From a checkpoint of a small image classifier: 6.06M parameters, arch perceiver.
Rows from block 11 of a small image classifier, named by matrix and row number. Rows with one number belong to one neuron. Each number is 128 + 32 x the weight over its row's rms, rounded and kept within 0 to 255. All counts start at 0. Numbers have three digits each.
After each neuron's rows are labels from the 100 images, of 14848, where the neuron reaches its highest value: "top examples" is what is common among them. Only what is clearly more common there than usual is listed. The data: numbers of one to four digits printed on busy colour backdrops.
# fc1: MLP up (model.blocks.11.mlp.fc1.weight, 576x192), inputs 0-95
# fc2: MLP down (model.blocks.11.mlp.fc2.weight, 192x576, transposed), outputs 0-95

fc1.396:135219127159127159163110121160115107125088061142134125110123140106112125134180138091138170185210114191100099138191054123124144177142138179104102145136112133151121192168097175093136171129141090132124197159145099149106137126196165150154118108121127141165128086171089099129190175110107147137
fc2.396:132044138134139110142159124075136058097139063167080110136079142115147112098127112089131116125097194089127099141202116118142193112096137136131151106164140158118145069154090145160085136199158166120057126118161171157080088096126106114111135144125080166186142111145136147164101171100160124172
top examples: last digit: 8; last digit: 9; yellow ink

fc1.17:075123122141076098138129126161138124127187088162137117156136145097119125133130184109114084082192147191158117164139121120118128128191137081113084049117105129106117047063131138063076160144126124169105133136099146111144106132127126137125126169151164096150132123106121086152098121066114143126
fc2.17:127088165171130136179145163128163070218117184109079136160094107129108169138215084120170155114116103131110175139074083146152165074098169114125103159131104087086143176143142135124086087099161106095121096089103149115146139123181133112130184153103128140174130159159146139101046133120121093143
top examples: the digit 1; length: two; first digit: 1; last digit: 1

fc1.411:069108123130148128143129155097132107046137134158103060105156089178132132097197146127176095069158136189140173133127176108112063147108063104130123083136144116176118132172100131167111109090185146157141153124129090127139107132073157172132068069138153070085133172115138154136170121173122198109
fc2.411:142138150118152184144134105098109092099173146092124155174107164127100166057162173123104165210138192089091152170118100122190134125099093109157194083120158174136192090160125121139089073154168174100072127122091132080116058129141129115125144178116107134091121142124168233146154131140134129168
top examples: the digit 4; last digit: 4; length: two

fc1.3:107116156142134106176148096115136167085122131121136086139131189164141081148130149139083163130121147096104155105155080109103150087092134144162140112099168114083157092124135139116112141082151115083148157109110094141131107119165154102159177139200135206143107161178070118080112122133143115095
fc2.3:104068168122188115135115091105172121104191135109066162105118106178138128124098058110120114174135042095202107131215162139086148106123127133134108138110131168168170108081106060183135141161131123126129132113072126102113103114153100102078094186121072124133170107166134117154116121167113130142
top examples: brown ink

fc1.23:146159158100135119131161103105119146141213085117124078189119079083109142173134110134121160107118045115118089140179132146081107177142148145168165140128148124092140127068171131160096101137081144063138169101101102123174114146205144089062107137172126169159119122154120175142128128120175177100
fc2.23:107106125132114113168070187152163153146177067138141127077111132136105107180173155129106080110139156139132194083162110082145175148111138097150062128142041085125132111134156120146142100123115090132161116159114093118148142133100129193134107193130171133136234124158147162141097182178102076154
top examples: brown ink

fc1.76:127071106084167146152150119130138048119100129188085146104137156141130120143098077147160153114101089090123107105138083156152136166111118132089148100085079153154133179100124127100215159129104133136120148161043155038137159127123123133137070106200168126074104151163176035127079099121108113139
fc2.76:110147116139103089164128099156122164165140116129159113143115151136124097103199168179139132175160155126132082141134117142136147129133139129129134124145102137156179067128187117123117133108124115155159058093146092080141123115188076134112138160107154174143091200153096156109131123044098121135
top examples: the digit 1; length: four; first digit: 1; green ink

fc1.273:170121085161107101132152123100096145111133135134153095161146128075139139131063154132172164126149193088117143168145108087111106128129106154096114130155151159086128135077145135131107128161114140162084172136067161113171141112099156105141129066184140149103003101081151127100166176102150161113
fc2.273:124112131111161088161106126174145091184142127114172168108091118159160131105120144130198185077117106122184097103125180122144051075110126119152151090094111127174188142187152122130111149168155156131173078161159133122093125123157140112170149116120107130127147092133139194131097123056132056149
top examples: red ink; length: one

fc1.203:178120119144123151101148152110067142115112179094092140097104117138133109119158150123146171100074095166112086126092119122132132033080132109155152138065124207152104112153181122163098104097134186146122128158147110137075126100127182112156118156146079124152140127081176085117112140159150107097
fc2.203:120118131105162153150139093194149222115116111125096130176151083183163138158135137130140100097090181182085108108093118071134107192116152121109148149179065133069195135073076173068163127154170182052065106143097168138137132126132098160134127100149116128128088115182155092121122100091085144097
top examples: the digit 4; first digit: 4; length: one; last digit: 4

fc1.130:149104068134135177131129075121157090161142132166065089126167102126103136188136087154113135122150158128084025143101119166106138129137161154169137130171118180187126126109132140148153144121123136159144091124150139131187152108121154105110116116137054104154158100097082111109135057114179193164
fc2.130:111104212109144086148101148132141092103109109105113163094165101118162114158137172129124083107144137110138126112185069082128185181105179114109100118155162156086131144146111083112127065114101122095127099137098144146110129139104095142127132158189183113147179155163139124127074168120058125175
top examples: green ink; first digit: 7

fc1.377:100105142130109104105120111099098180134166127134098036077100128127078075153224124068101179145073151131102187146119141118129140076134128141094095143163110174118065118140164127109068192088135124084122137119122115119094174155074127114168115152178105095123141135171132137102163122078139154135
fc2.377:112137172124109147143166135123156080130126179173128143147179148130139130167157140112159076104135081109144101138168100178118091104116175143189152074162116079148045137140069147128158150112087164107101173157137095117094106091133141155129124089167144112147138134098139140129096174162136122136
top examples: length: four; first digit: 6

fc1.129:096132107130136109150096127081098106147139183087172105115181115149107151153121120132151098119154076164055134099138101121152090097149159072153138182085124091065152170151135165083124144100146118124093100074108116135109099107143137145063104129125131130150201148098126073177143080090146135108
fc2.129:138134166125124167125147114095103157102094094075190135134126156134116167086124127108142099112118134095129104097132128096114100150141126133099119106117149133148147111140159159163166151138138100138168176104117148072099161170119127089152123107162123124089083118096128112108126130132167177118
top examples: length: four; the digit 2; the digit 7; first digit: 2

fc1.87:182083105107107088134170105158094121073140118121150166131138099168142123129147178152145154134146129104135111052088104094116137110107178128154113147165095136159161100093171114153117169135130145154127109158148143160133104121158112118169122090082106203076141164101148128163102133110193130120
fc2.87:111150146129235134149115161096152134101121139138138150094099146144116176133129111106142169094111125088128132186099081119215180121116152117145131141165160162072148094082134144114136158095147157077110087182107140117167166097118114091077101109114183117091124125134102077132103167127101140141
top examples: the digit 4; the digit 2; first digit: 4; red ink

fc1.86:134110151137088102102110088162063136087087083126137089151138141074094107126109117073142151078116208144096128128189139130156123118097183113133079105085094087062100133189146080114139193132162114138134142145133134085100052173119131092098140161186112086089160106147168138158132134136089141151
fc2.86:148099133089099199110089087123190138190193129179142132129133085139142137132155165079121094141142143103110145183116176174124158139121138121096135141139148141093120135125144128138139085124164052103140133129099120088163109135113137089133167107099151155157106081115084145095213155062085077130
top examples: the digit 9; the digit 0; first digit: 9; first digit: 0

fc1.410:151166115170112145095118127149025114109130141159154134154144102172102114123127165124099183076135159163174152232169149117102146137133138072158170093072112119109089165147144135084177088157141110122164142127124131107093169130130184104105143076122121170217099161163148061096121155086109103151
fc2.410:076146126090140159159086125152180118153108140090135177041106161162166137094123116135146152154158129120163077132118069098162068070100135128140084107119069170113145116137114128135104192111168073115173076150163115084130114112066072164189129135124169074167176075113080104159119115093140121137
top examples: red ink

fc1.482:133145139148091062120147137150134114101127170096131172135151101103104176057089094110100114200077106164127187132193150155150183110115115104127093092112139124126147101110139138166139086127098165104126134128111180093061143079134116031085081149097135082181084163096147087136140144114095071137
fc2.482:071180177108151182134092116117090085083140071139153150173122176140086135133148165181111124133100141147140113112117113096081123135109127169104161139157121128150107157125111137135142095101123069089122121134144167120138158114120114194122077106096174146115173115137098123168122079065204150126
top examples: the digit 9; orange ink; first digit: 9; first digit: 5

fc1.54:130075148118081162098140104073081169165141090153127144146133174121085098123161124096169148075050133093112170163133153152106127070099172195094107138100110133126075132167131086137129215094145155143160112127155140080167141145056125174075140131128112099099193149149087152139097126138188162123
fc2.54:128142133135186020115162181140161141050120106123142104140176092144148116149160131194114095162193091185162140150093106110125163133156104080129116068103150095177087074140165190157119043106150093116145146083122115165081121096166136117145148178166151127114118100065146095070177128150134117132
top examples: the digit 4; first digit: 4; last digit: 4; brown ink

fc1.142:167106080167156068112117109073126130097129135159158118134178099125120201094181120153154132134112091118140132156133097137122102177194156172082126083104131175120117126071148127089156119182138079111150105156126083143112142056145134157151165127105180070187085171099134085127128170103195095087
fc2.142:080105121084125159066166175159175181134048116092165117104151148171142178110133113111136118148107141060143097141102112104163082081093103171196108158141113145163107134229124113132105157096132057120148089155097202111165095171119090112141125117117128127110100106139122166149122157141115132166
top examples: red ink

fc1.46:171124121121127124086145105089084149136144115135129129100142079111142181083097092093148191122119090148112189184122112134110180115135083118116143150110063090073105078092139059091125084120174157079141142101134106154116077110146147131108177157099099118087070134134141154117156117129142121108
fc2.46:122157174079158150116103132145113076120135139101161136157131155163121128090211172112137008152124137107077084096111122094129116169144121120148166104136145152122126106161151149180125163090066113115155114105133148117159121148088145120079138107116087159128200071157076120149132098162148181090
top examples: brown ink

fc1.210:125098113127132130142083116160097098151112051106118161100131105060081094109137076063144162061101112106121119174150119163118165149134160142053112101117128086041149141125162104107100116122170084150068184128156150098123114132041167175106125138157131136145148110152122109154164108119127110136
fc2.210:126087124152155127127157065093133120153146101177161109124134116223177159146095166110125188213114175137105140146152146137199211158105083101104122124154174175114102104157081137164154083155140111082129083168137163150147138155188144093164117091096132133122100082158146148133085096171106097056
top examples: the digit 1; last digit: 1; last digit: 7

fc1.113:140090152107129127172145170125118147132145107101083119159166162125116146152214131093098142128196094150133155124158157094171171153143144158125095154128162162145146067117118125128156155138109113136154130132082140142170108152128133180114190122131131140104101121167166065097160078144107107155
fc2.113:170126123167126121058200099142164064104103115127090151133152064149119086127120150123152116155104170111111064076109067177058104145143023101177152107139187110122118143098122139133096144145120113104134131111185156117111133102150178107182175109152121164148114142095184191143120126141128137176
top examples: on a plate; grey ink

fc1.427:198155095120134112131172142138112122119079167175067208093106107092163178086119106155113098123143111113127209141132135125121156157160108157097077106111087166073111113121151152148132083153115148133083105136081147139143120147204136126126113127086087168128168080115104097166049152141103195119
fc2.427:097113126183163149149111152075145155120132068144171073155122150188099118161086126109158168104080133154146062120174091146135077073087090132157158132224137081174135101106090086115124165087125118154185131077149087120128147135086093074138114136158175075176113169098100075145139099117188134162
top examples: purple ink

fc1.457:200173098077143166097138110127114169129065118123173162168149170142174158086139128127177099124132157158117135136159076110123134153107073163120143070099070160152082067115092108141132151109142099121116092153111141091132101122132120107101148165143049115109123162097130082116074143106160076091
fc2.457:118102194200165086133141145132161109186173093116098146143085082125160149130128149167116112106100099094081116085101145118143147069076099083143080104145174151088146167143165126123110166150124104094081127073118077109139117103075134125142137078134148147124137166157162168170168144156119152201
top examples: orange ink

fc1.500:098087100115110105087170053201142167084148102141134165175094101109123106124144133149155115115077148132124175186093155134130121118128109086059103157123143077139180148089159134177169157024148171161138114141130115097088105149074115174133122099133138131115177109117059148136091065129082154111
fc2.500:106092155144100142147083128137151145187127133186089152149166185127111139096176132164126133107156190097132103135106050130121163183127135127145133089126130103107133132143097117163132115204194129161054138069066128160125086163128119093113144103116125127101130093138137174143096134159175116082
top examples: the digit 1; last digit: 1; length: two

fc1.114:169162161116094088129116142131094107126116118138128109137117049109124108136183143145087053112175157102128127146106176119170171158162148075127110070078167130091099140194157125138136104160105173164104092132186107112118081106215141106109167102112072153169114126124170161137159124126103146068
fc2.114:144206104101157120146111119107159140096116118103068202084098165118141156167114160157114142109129068122093159164133132120146130142109108193076152189119063127105122135122173095088101170163148101162096160168114108128129162208098124157114155109146091128089145128115100068217065210109113149110
top examples: purple ink; length: one

fc1.325:185107144131039115140129158132096150134118119094149111104099074127200090128143110128138094156156112123117128165096144144170154116098113084117100089150178144142055152154196150188141096143095183151089109135160141144160115081139118124097116114072129117100138102137169131127197107139163124117
fc2.325:135186167117131068172079061141131128119081145123143201074101155123166111101153157200101125128134074062117217123119143050125132197195102120136105152101119141105124160131145085139078138126144111147096093167126141117126122115142130157125130101145125146125097130157103076151095157141102113125
top examples: purple ink; length: one

fc1.364:099126200109146110131072134099131120168166111096127135106120113208102157170151125092123180162122185178080119123179124198126157159180213182142160132096162121139066148200118114144142138101160118153145173121141082125092088096171125158172141082097136171053086120132150134166156167133133147099
fc2.364:105163158196089118103136141171162162177117113151128163148155118130143162126160094109114129151102175068108104169119139122108128136153142185163066140110174169094166131076161140098127167116094114138169150082112178129092147133134118102124131058096153130098113138100079107120090128101102101153
top examples: the digit 0; the digit 6; length: three; last digit: 0

fc1.519:133170077098166103112107095137086186119108086156128114090112088126129170160195158128166134155120192176103139125125123152120162078088160132171151154146133124126093116111122081112097145130125125173174121110194138171197153101155013118173104104132124145098137111162144120160104138117135184127
fc2.519:108122184114152102121171171104183103182137146141113135117119112153162166126116151094142074132122159114103136174083090131172138127039083118103190134123181165137120133117160160084096148183058176158122147125164160097173168130101144098133082151128112127125109150136065176084165093077168156105
top examples: the digit 4; first digit: 4

fc1.554:045170101106113116113089156161195148183120149099072104179094108121139147164171150158106119099109092098082108137158099100148106149127138144131096154127164124162175085145109160176142131097092151182135159102150101141058161123141133126114152185200107172170128115150111129148114142135115042141
fc2.554:150102172184186158116117130157093096152067110182117110077094149131108073087128135136166174164195142099148127123160112145156152101109155132100126130113163155081164084134164127143069124110136149155090111145130116141233161144068160128110147049117137154093072082113142063113124114147128162163
top examples: brown ink; last digit: 0

fc1.164:135150076085127199116092132118122140141145114136063108118081127094153122122147136122176128104121102172131112166133125129177051158182142105098110156088138072146133128130180206109074174105132114128155151137159067142166095115119106144114067137125109090112135155131156078127139065116078079156
fc2.164:160139136174164063117164069122160116092120129122148108115156129126118095099125122200097138139147198105090151129182148137094212088111124192151146047160160139149129156118148120119126087107148133126151147070066143112108112128154159099081210063159166183148130182115146093113131167125197154109
top examples: length: three; grey ink; first digit: 5

fc1.292:165156131156193133114170139132163153080134165130114130156126090100088166117072101170190124145166156127179139194181186080153156150124101106127090152145115174130129123095186094109132093117102127109083207135119128096128113147138099114081139111132142113184108139039143108068100169150151150093
fc2.292:139128181119102196228079106166155139138121147125061079034114223175141112116182096110104111156107092141115133111123094103118139067116114092161095141146137138110146140128117133043123134107140105113092114163166086140143088095134117188132108061178165098087108172154087117117115114146087064113
top examples: orange ink

fc1.257:150140201051127102174100124136159093129156159120096186116150134182137096158167042157146111131135038166125101147159142101100213096081144071170129159175187097152141129132143075086115122119084148063123137109190155125154062067141130170079120135135113068111116142117129105086190132131115058112
fc2.257:103137084159095171127158109076144141131136078133187088153158113132153133132156137154080146120162171114155141091119118183144107186127134177087133097105095129134117090175120155155144138116133138153138077147134134154111199160111055138205139192091099177169097134131141160155136097109157121139
top examples: orange ink

fc1.523:052129145167102071142127145142122180059099112132064089128164147101158096124079102121121154104181088121093109118100152089172078046145168093136124118157129139051166116111128113184095120077132136132124123038101105177128097138137084088135185122117162157084156148090141161111107117121118216137
fc2.523:142170146127196123162182169163102098136168111146144116193119138138169087173125136166119115131113135154137124150076167157133122116133126094137104158162146140129131163094133218127180157148076188167106160122135073127111108117153124124135166135135076160179058125114134102125097138097126164095
top examples: the digit 9; length: two; last digit: 9; last digit: 0

fc1.199:138095071140122063088138076189126087179132110129149156110135120112160142120086084114187162081151110110134107104082130148117114122166129129168150096158150141189188141114151136166074195180141147151146098134134118135097138129105142103155108091154149133139085105121151101130137104063078117142
fc2.199:136129160114135184153133172115159122118145108105107118121114118148076088148175145135085036171117095155078157093134144134103183153140135119176121175109133119110096072138108091147134123101068068079181148109139134139154092142092099147085074148139124092098203160188128113109101076196140143121
top examples: red ink

fc1.310:166128127134139131164127112150147173088129227146052132094127122148118147143095100221180081160111138151086103147203092133131166106092136108094098135163159109089117112162185141096133134076080080102107138146147163130152115119136127193098119063147141075113134144021049116144136151182111124156
fc2.310:119120071114113151125169156115201148136089071106154059104101118065132153110162167079095162161134150144108133087069138134105085126205112162137106152045127148120123136151053125145123118141151152154085100114116108118105143151145117157156147155117183162137189152172180152104105119078124123078
top examples: orange ink

fc1.430:172153096141143122131091095118048162089120175145155062158095118087122152088132091124134121122112110148061087128124118133109137097151147140125151105146147155065112164088115132115150153108116170140162161045096198118175089095129119056146152110127097089158120168173079140109115111123196163103
fc2.430:152130144117178166114146151105100108113127139127168136104195076143119137182114132170164160132096107189103116118202161166093144125149089101119118091117125091130157102137127135148177127157157120118140150075115110129100154129127159097135170152101155113110123194151161071164108127233136168181
top examples: red ink; length: one

fc1.301:160110106161126119100141172120155132065192170073091101160114094099159099165149165076141136100121145105108144108139159125099125095088108111184176162055143174144090113064168153161138145098090156118110101120240132162112137097098104175133153069116109172182111089125130132147166129123164122154
fc2.301:184130114107161195080109119129166171106159099127124130130125088187111152083146094120084133147199142217156148124108099116109103125201125141066097150160120086125146067136064124102084143175138127103185143168110134141143145171174115098102140151136086097123105153156128125142142137165165117109
top examples: the digit 4; first digit: 4; first digit: 2; last digit: 4

fc1.493:170131144101169104173103081151127157076116155184101160108153136179114136093100093151136094157129091125096095213146118088131175133090103134096143124162146080110075117105207106088131145057098095100160144147112135111122097060133148163077132110181141072167132159064090099110130153160115144150
fc2.493:092122073152073117143199144093133136157114110138175064134157122100146122107146142062078125122110166162115135084113141158146106125182153131104118139063149132102128167168093105154171173145169150129159094160118126154101204131187088142193136156083181170090146181164147109129084113136114115146
top examples: orange ink

fc1.274:134152112126121136119164079136109107148109168137110118136149145171154134143144155141150200097142114076068156081200144162097086193107161119117113104141146130172091138132143092099096100121143165092140128114013089110088155177161114140113089108123113195144172182132150126120148113121130152109
fc2.274:152112100093160120112087172132071104129140091137119143118087145149140110132131138120129147132143186128114186117090122102090079129123109088108103146092089114108149138157109153098178099178135170163116133149209129170148151108110103128143205087091153066145111098108131100163149132099094122176
top examples: red ink; on a plate

fc1.5:153107098154124091167220089131186145132134170090117097160176142124113165127142125093035140129119084171119101072116182189113114145162162175148176131077215146139170159112128138106141072127114117106171187123089125042138131125173164113146185131102111154123164151167168095048114146144157104111
fc2.5:133133121093123166120102108146060100080141165100091155070140131138158139139142194076133155125070086129081073070172144102179070176151138061127148146140169093170147101149107119099109180083185110131105110159132101131180132117111159071166177135119133143108112178165062154226097109169098153105
top examples: brown ink

fc1.306:111145163131102094135160139125168119091068073117109089158128102137132112135144134163097129133142123161108171205125095168147180065120104105146183108104106184187159110164216173131201120115179100133078113173136080113156141146125100111118156103113126082122082155125084122129131115142101089128
fc2.306:125143108136111170193169124058109160131153076081071123054113127173078131127113145122099124114118194103141120144135118091135073178111156139103120145160145125110127152134150106136135123172105154161178175079050093150121110089164125162160094099141106118162091120111091130172119127107170097173
top examples: green ink; first digit: 2

fc1.120:135151176028130136157100069151125144142170137130091204125128131172084088118164090133132111157123087102145088151172129078122169114095104092106108148135148100143129145129179089092120104110122129086121154120150114145193084068181144169105113107174141048133095138086144102088168188167132098138
fc2.120:091110031200118178094106108077189097150143109089172075119159167086136107150142164134058152118152167161184131075080103177160140173117174171109117115114157136095106134164107163141118137090150168149161056142127129146118171144104034137195116172106135182129112123116130116169098163075125127146
top examples: orange ink

fc1.270:135120074108145175113098079120133114124071160107143151133092103116138083102113097130130068151188183180146141095114119116166122145112129123118074137114138080143176070198131117085079163135147171103127071156067157126072124185103132130068113141102151180063115174154115087163181110111091124147
fc2.270:168118185138115153093094139130112126172128129144082139173139164094141098161156128140141139129098176087142101185142133049137114122156119086086166117129155127129061121155165134078103145120125106107118131105130137110151100128037205137115124141094153123096131051082108167131135092095084101157
top examples: length: three; the digit 2; the digit 7; first digit: 2

fc1.92:128165082130145121089091090060114136097105105131091145149120083152156177158122142127082156118152097108100155130157117059123141099117122074109073160108204159147160129146168135098148119154132122076147130153120193112095146146122095149078098187146192105090075111110103114140120120040109104132
fc2.92:128100078122139120057147076123102123145130098131180185078128152161100088077106166138138110139139099125180161108172120113117123120156162119113083131136174111151098154138135197108111124137167082138166099143114143163070062170159122137088081125098157026150105143194172100097122174158193155162
top examples: length: three; the digit 7; last digit: 7

fc1.289:133100120127068143156106118200105111138143112162109182115124161114107082156161173129126120108152181139121131127158151127096108142137122120153122079109080087184187133116200126092130075124163119113141111151133111184165092114166126139156137136124100138100206111159182074093090136136128060087
fc2.289:157139119108162080131167162100138136111042135122065134115133137093128172108098115135119112112082106100100086123124134177107112113079126143133133122158172160146117143138072156129094190184152133126138136173145156145083129175094127132130162120126105091219072126096069112145188153040097186145
top examples: brown ink; length: one

fc1.127:110150186121163113156153131127171162134113130145144101142055105137093141096077104103163064115166115089139100135161162060080127100128072126062118133191138123159107135091121164165142146201144093103103098105118140142142111127156094118156116129121123125105101142149132081115136147140121128134
fc2.127:140111141131151145096106111095103104161103123127156105103194130115133120110122128109147112141121171168113118129193154107173159121157100091158129122101104112080179145109098050122112151130135155189149175159091080112109099138099165150150129131106171144134110140038150132178178205132128116130
top examples: purple ink; blue ink

fc1.279:141106151071149094160164174082110149056122161161087142183132123112085136152104109142186139134170139111111105164143124041122113160113083124115088135159090104112130109093119076101102158109106124113114199151117129110105107168130162111073166107118135137162083131069118056070098147137140166081
fc2.279:198106207160115146186066116156102120155095206092130106126108157193119159099123100142132130136069156158105116127134113161115171113102153068143116153200131134123133166158163138118135131124088086096111115149138123121134068090146158154099115081116075142102149195121055096120154082168101112125
top examples: orange ink; yellow ink

fc1.515:107128096139084153171141157073146161097115094151154125141127145135156171119104131097130169171164128201064098064129137168120187154098114200108166117156133166101049117170102146111143074128101065107101095107114126158124107089167124124148104158101096127135119140146166120088145122123147136161
fc2.515:143141214144085142106158151102102167157124119116131138133180088149161150092150125174183070115120142057164072135126101097160076212160108145158111165176141170153165185128164120120162141110149145178126179116147139094123116185101139125123141085156144094105127090106036181120139119127113143117
top examples: the digit 0; length: one; first digit: 0; last digit: 0

fc1.231:235163074190179123115171128138154181138119127161197113135121100102133109117099160149145148050129051093104162143105064113136167113153108146130182111127101137123126107161177123104091160125113131098074150102113121147144144140114115067105169112122111152133162083115128132111111110124161146108
fc2.231:150102144145102144135093165156123180140121165098161100130198114148089132137092128086081101159143157157097082162150075164138069168095171166114054115166099155144106191134142128100107116121076203133151114076153112118114171185100093096074140103134096157166114076132145153177108110112071112142
top examples: on a plate; pink ink

fc1.189:140162074157186138139151152122099137122162086085155076164118095107107076103093162115100165172143116149147160102136134152117125054144101205102119104096126117126082088114118110117153115085128206116146138132055203123111110139152190126123172096106185131158152091110140149118187111123151200109
fc2.189:092059119092082189108069166162166155122051143162124156145120163166167123151179110166126089114123134152086122103072112120169140113104072142169102130095171146166149139231136150189131124148142100119114099141175117092165114103114039121164132156099124112130187121117154144146111093125119109163
top examples: on a plate; blue ink

fc1.126:122179102144139151114148093152147060141133120099164133095144123121147034090144127125102179150079187127140098149103070080110077112142127110156177141173229168094130098130156162147141127130122173125108155108127106124180160116114132154074124134131041137111148166135124117127198081081153130163
fc2.126:118147148132178121137137084072108146123101145155121132126127155122149157104147086085205107138203146141104134134110181143120164121069149089150072167167040094145133147121159159118144095161117122112095144130110169136068087104113166077150117134139142140169178151096098134106037120106119148076
top examples: green ink

fc1.258:188172143129125156098136113101181156127116065141119148130093130182099134113117132129090131089122167133083123205135119111176158159092149110133073101135156142167135169127093152134103129101179098100127160117191093118113096127119131150134098060153123137091141110110128117120132115194138134111
fc2.258:113161130131093129065131119147129169139118125115089090133084173101181117115160151091129144144172070148118146126180128176150108159129159130092152170137129084161115102137169166136066209126057102162100108183115085223129151141186132097165165181085147116129097163098151146140177130123107078140
top examples: the digit 4; first digit: 4; last digit: 4

fc1.499:110152141073171155138080114148152114087110104089120094115135130095152077123107136125102188103131149168148203154100206075171114189132143135122146136139172134168115122120130125103075144193155154084071170117135134120125100129086198090101146119115150141127138140132148085148111125125150102208
fc2.499:126174087092109128083099136111152113116168120119083103160103148115090167150186126124121135118151139115150070094125086132099144075148081132082140100116040116181117191169173134193135141070080069171161176127100100124162112143136081139150162109154118153173123133114158201092145133136115065064
top examples: length: three

fc1.117:120101122097118088152162107167164138093074125089104166105109146125151169129156160122158127161143102187130182108150134076147132144118115137142104138159146097175091084145127149133055090113093190099144091159087092127191104113140167136089090085094159135132087176164145125131101126139117089163
fc2.117:194133121131085112169132146167088140155149150152159161198210164178109117085114113157124136095118197109144149150116112154138157184125118127168154166127127121121111062094094150077167110159121137112158119083131097133170186161168170108163157106110138165114092145115098091133142121191067151097
top examples: the digit 9; first digit: 9; first digit: 5; black ink

fc1.71:132145147130073088161161101135149156108106109149132168135118072113134167099134102127049121130120149103112133175163135125103152167152134147125134115105087156167063184172119158166129133127125167098112120112145166120177144130140115076067150091159130136163129168145147092100122140106198137149
fc2.71:183186135108166076115131169152094117076108142076140101118159152158084142203085102173190123138141115156104109132137117149158145101128132135214114105135159078125122053077142150128130149128132122133101167099114121107111128136123128141147119096091114062110137150176103125095091153118117121167
top examples: length: three; the digit 3; last digit: 3; grey ink

fc1.338:148098103129129174123125155105138159074174174066140142151129053089104188112145158097102127141135106172113126106136073104140141054116132153160091061128131068124082090072146133095118055131115095148174082159160105167184150093173115124141121153101143128115130135140123132122132131132119121123
fc2.338:094141123129090071164091149107132077162101110110074106171168172155172129160199156197149126136182121072105120139122152165131212138108151113127122107158107135174102140131138159136152139101149122132099173099110124078146172139150103123161078153188137159109124143129160097136072097165136147092
top examples: the digit 1; first digit: 1

fc1.403:144154165085100183095102145093097133153069140160121084156180141109165144176117110204106158111201156135057092090155093100103140130129139168134159066153143148099090128075143078143182112107096099145127123090093154098120078126096165119089167127112155125086112131102101172134140159127165162173
fc2.403:113118088087142101105194169115127140182170175117183117135102079101134106097056113103115146107111206169132116116116098142143176165117125114118134117084100171115140162155090128099119188085130109170133156098120100164097092149096135112131110161140114115083128115162182091097155075175098159165
top examples: on a plate; length: one; orange ink; yellow ink

fc1.528:163103071147163073126093102188110115159105112146176142122138125146151159116071132136186186100143141078170083116110134107132102103135116114127153081104140126160182180159155181140103133128163150159136136121129126170093110110168146098122170079117145143168035119116174087101121182068143090125
fc2.528:094151156117129162133115165120178142113104077142139127108119142146099095149169151142068071178143113144086175110129133142130183134157162150179095165098130148124066082125104103153150133107099117121152111133154139145144091152095091179112096181140152097090213144191128129110093080191098154179
top examples: red ink; on a plate

fc1.413:144164116133130112141218060120116143137163131096117088144116057114159165100162120110118176155104100153071118076135150209072096153149130152157166093134195129122122105088197065130097148080104127065109160100062148113167112133182144076118123116179081111105148187139121142111123107134178092096
fc2.413:126129176150086127097105115158140138121153146179073101089140176109109129179104108104130134130153155106148132113149122150154100174102100051117087128126154070128162146115188114136119132178161122161171118133080103129172113113071165129171120104161109140133184107141153143168084119139076112141
top examples: brown ink; length: one; first digit: 9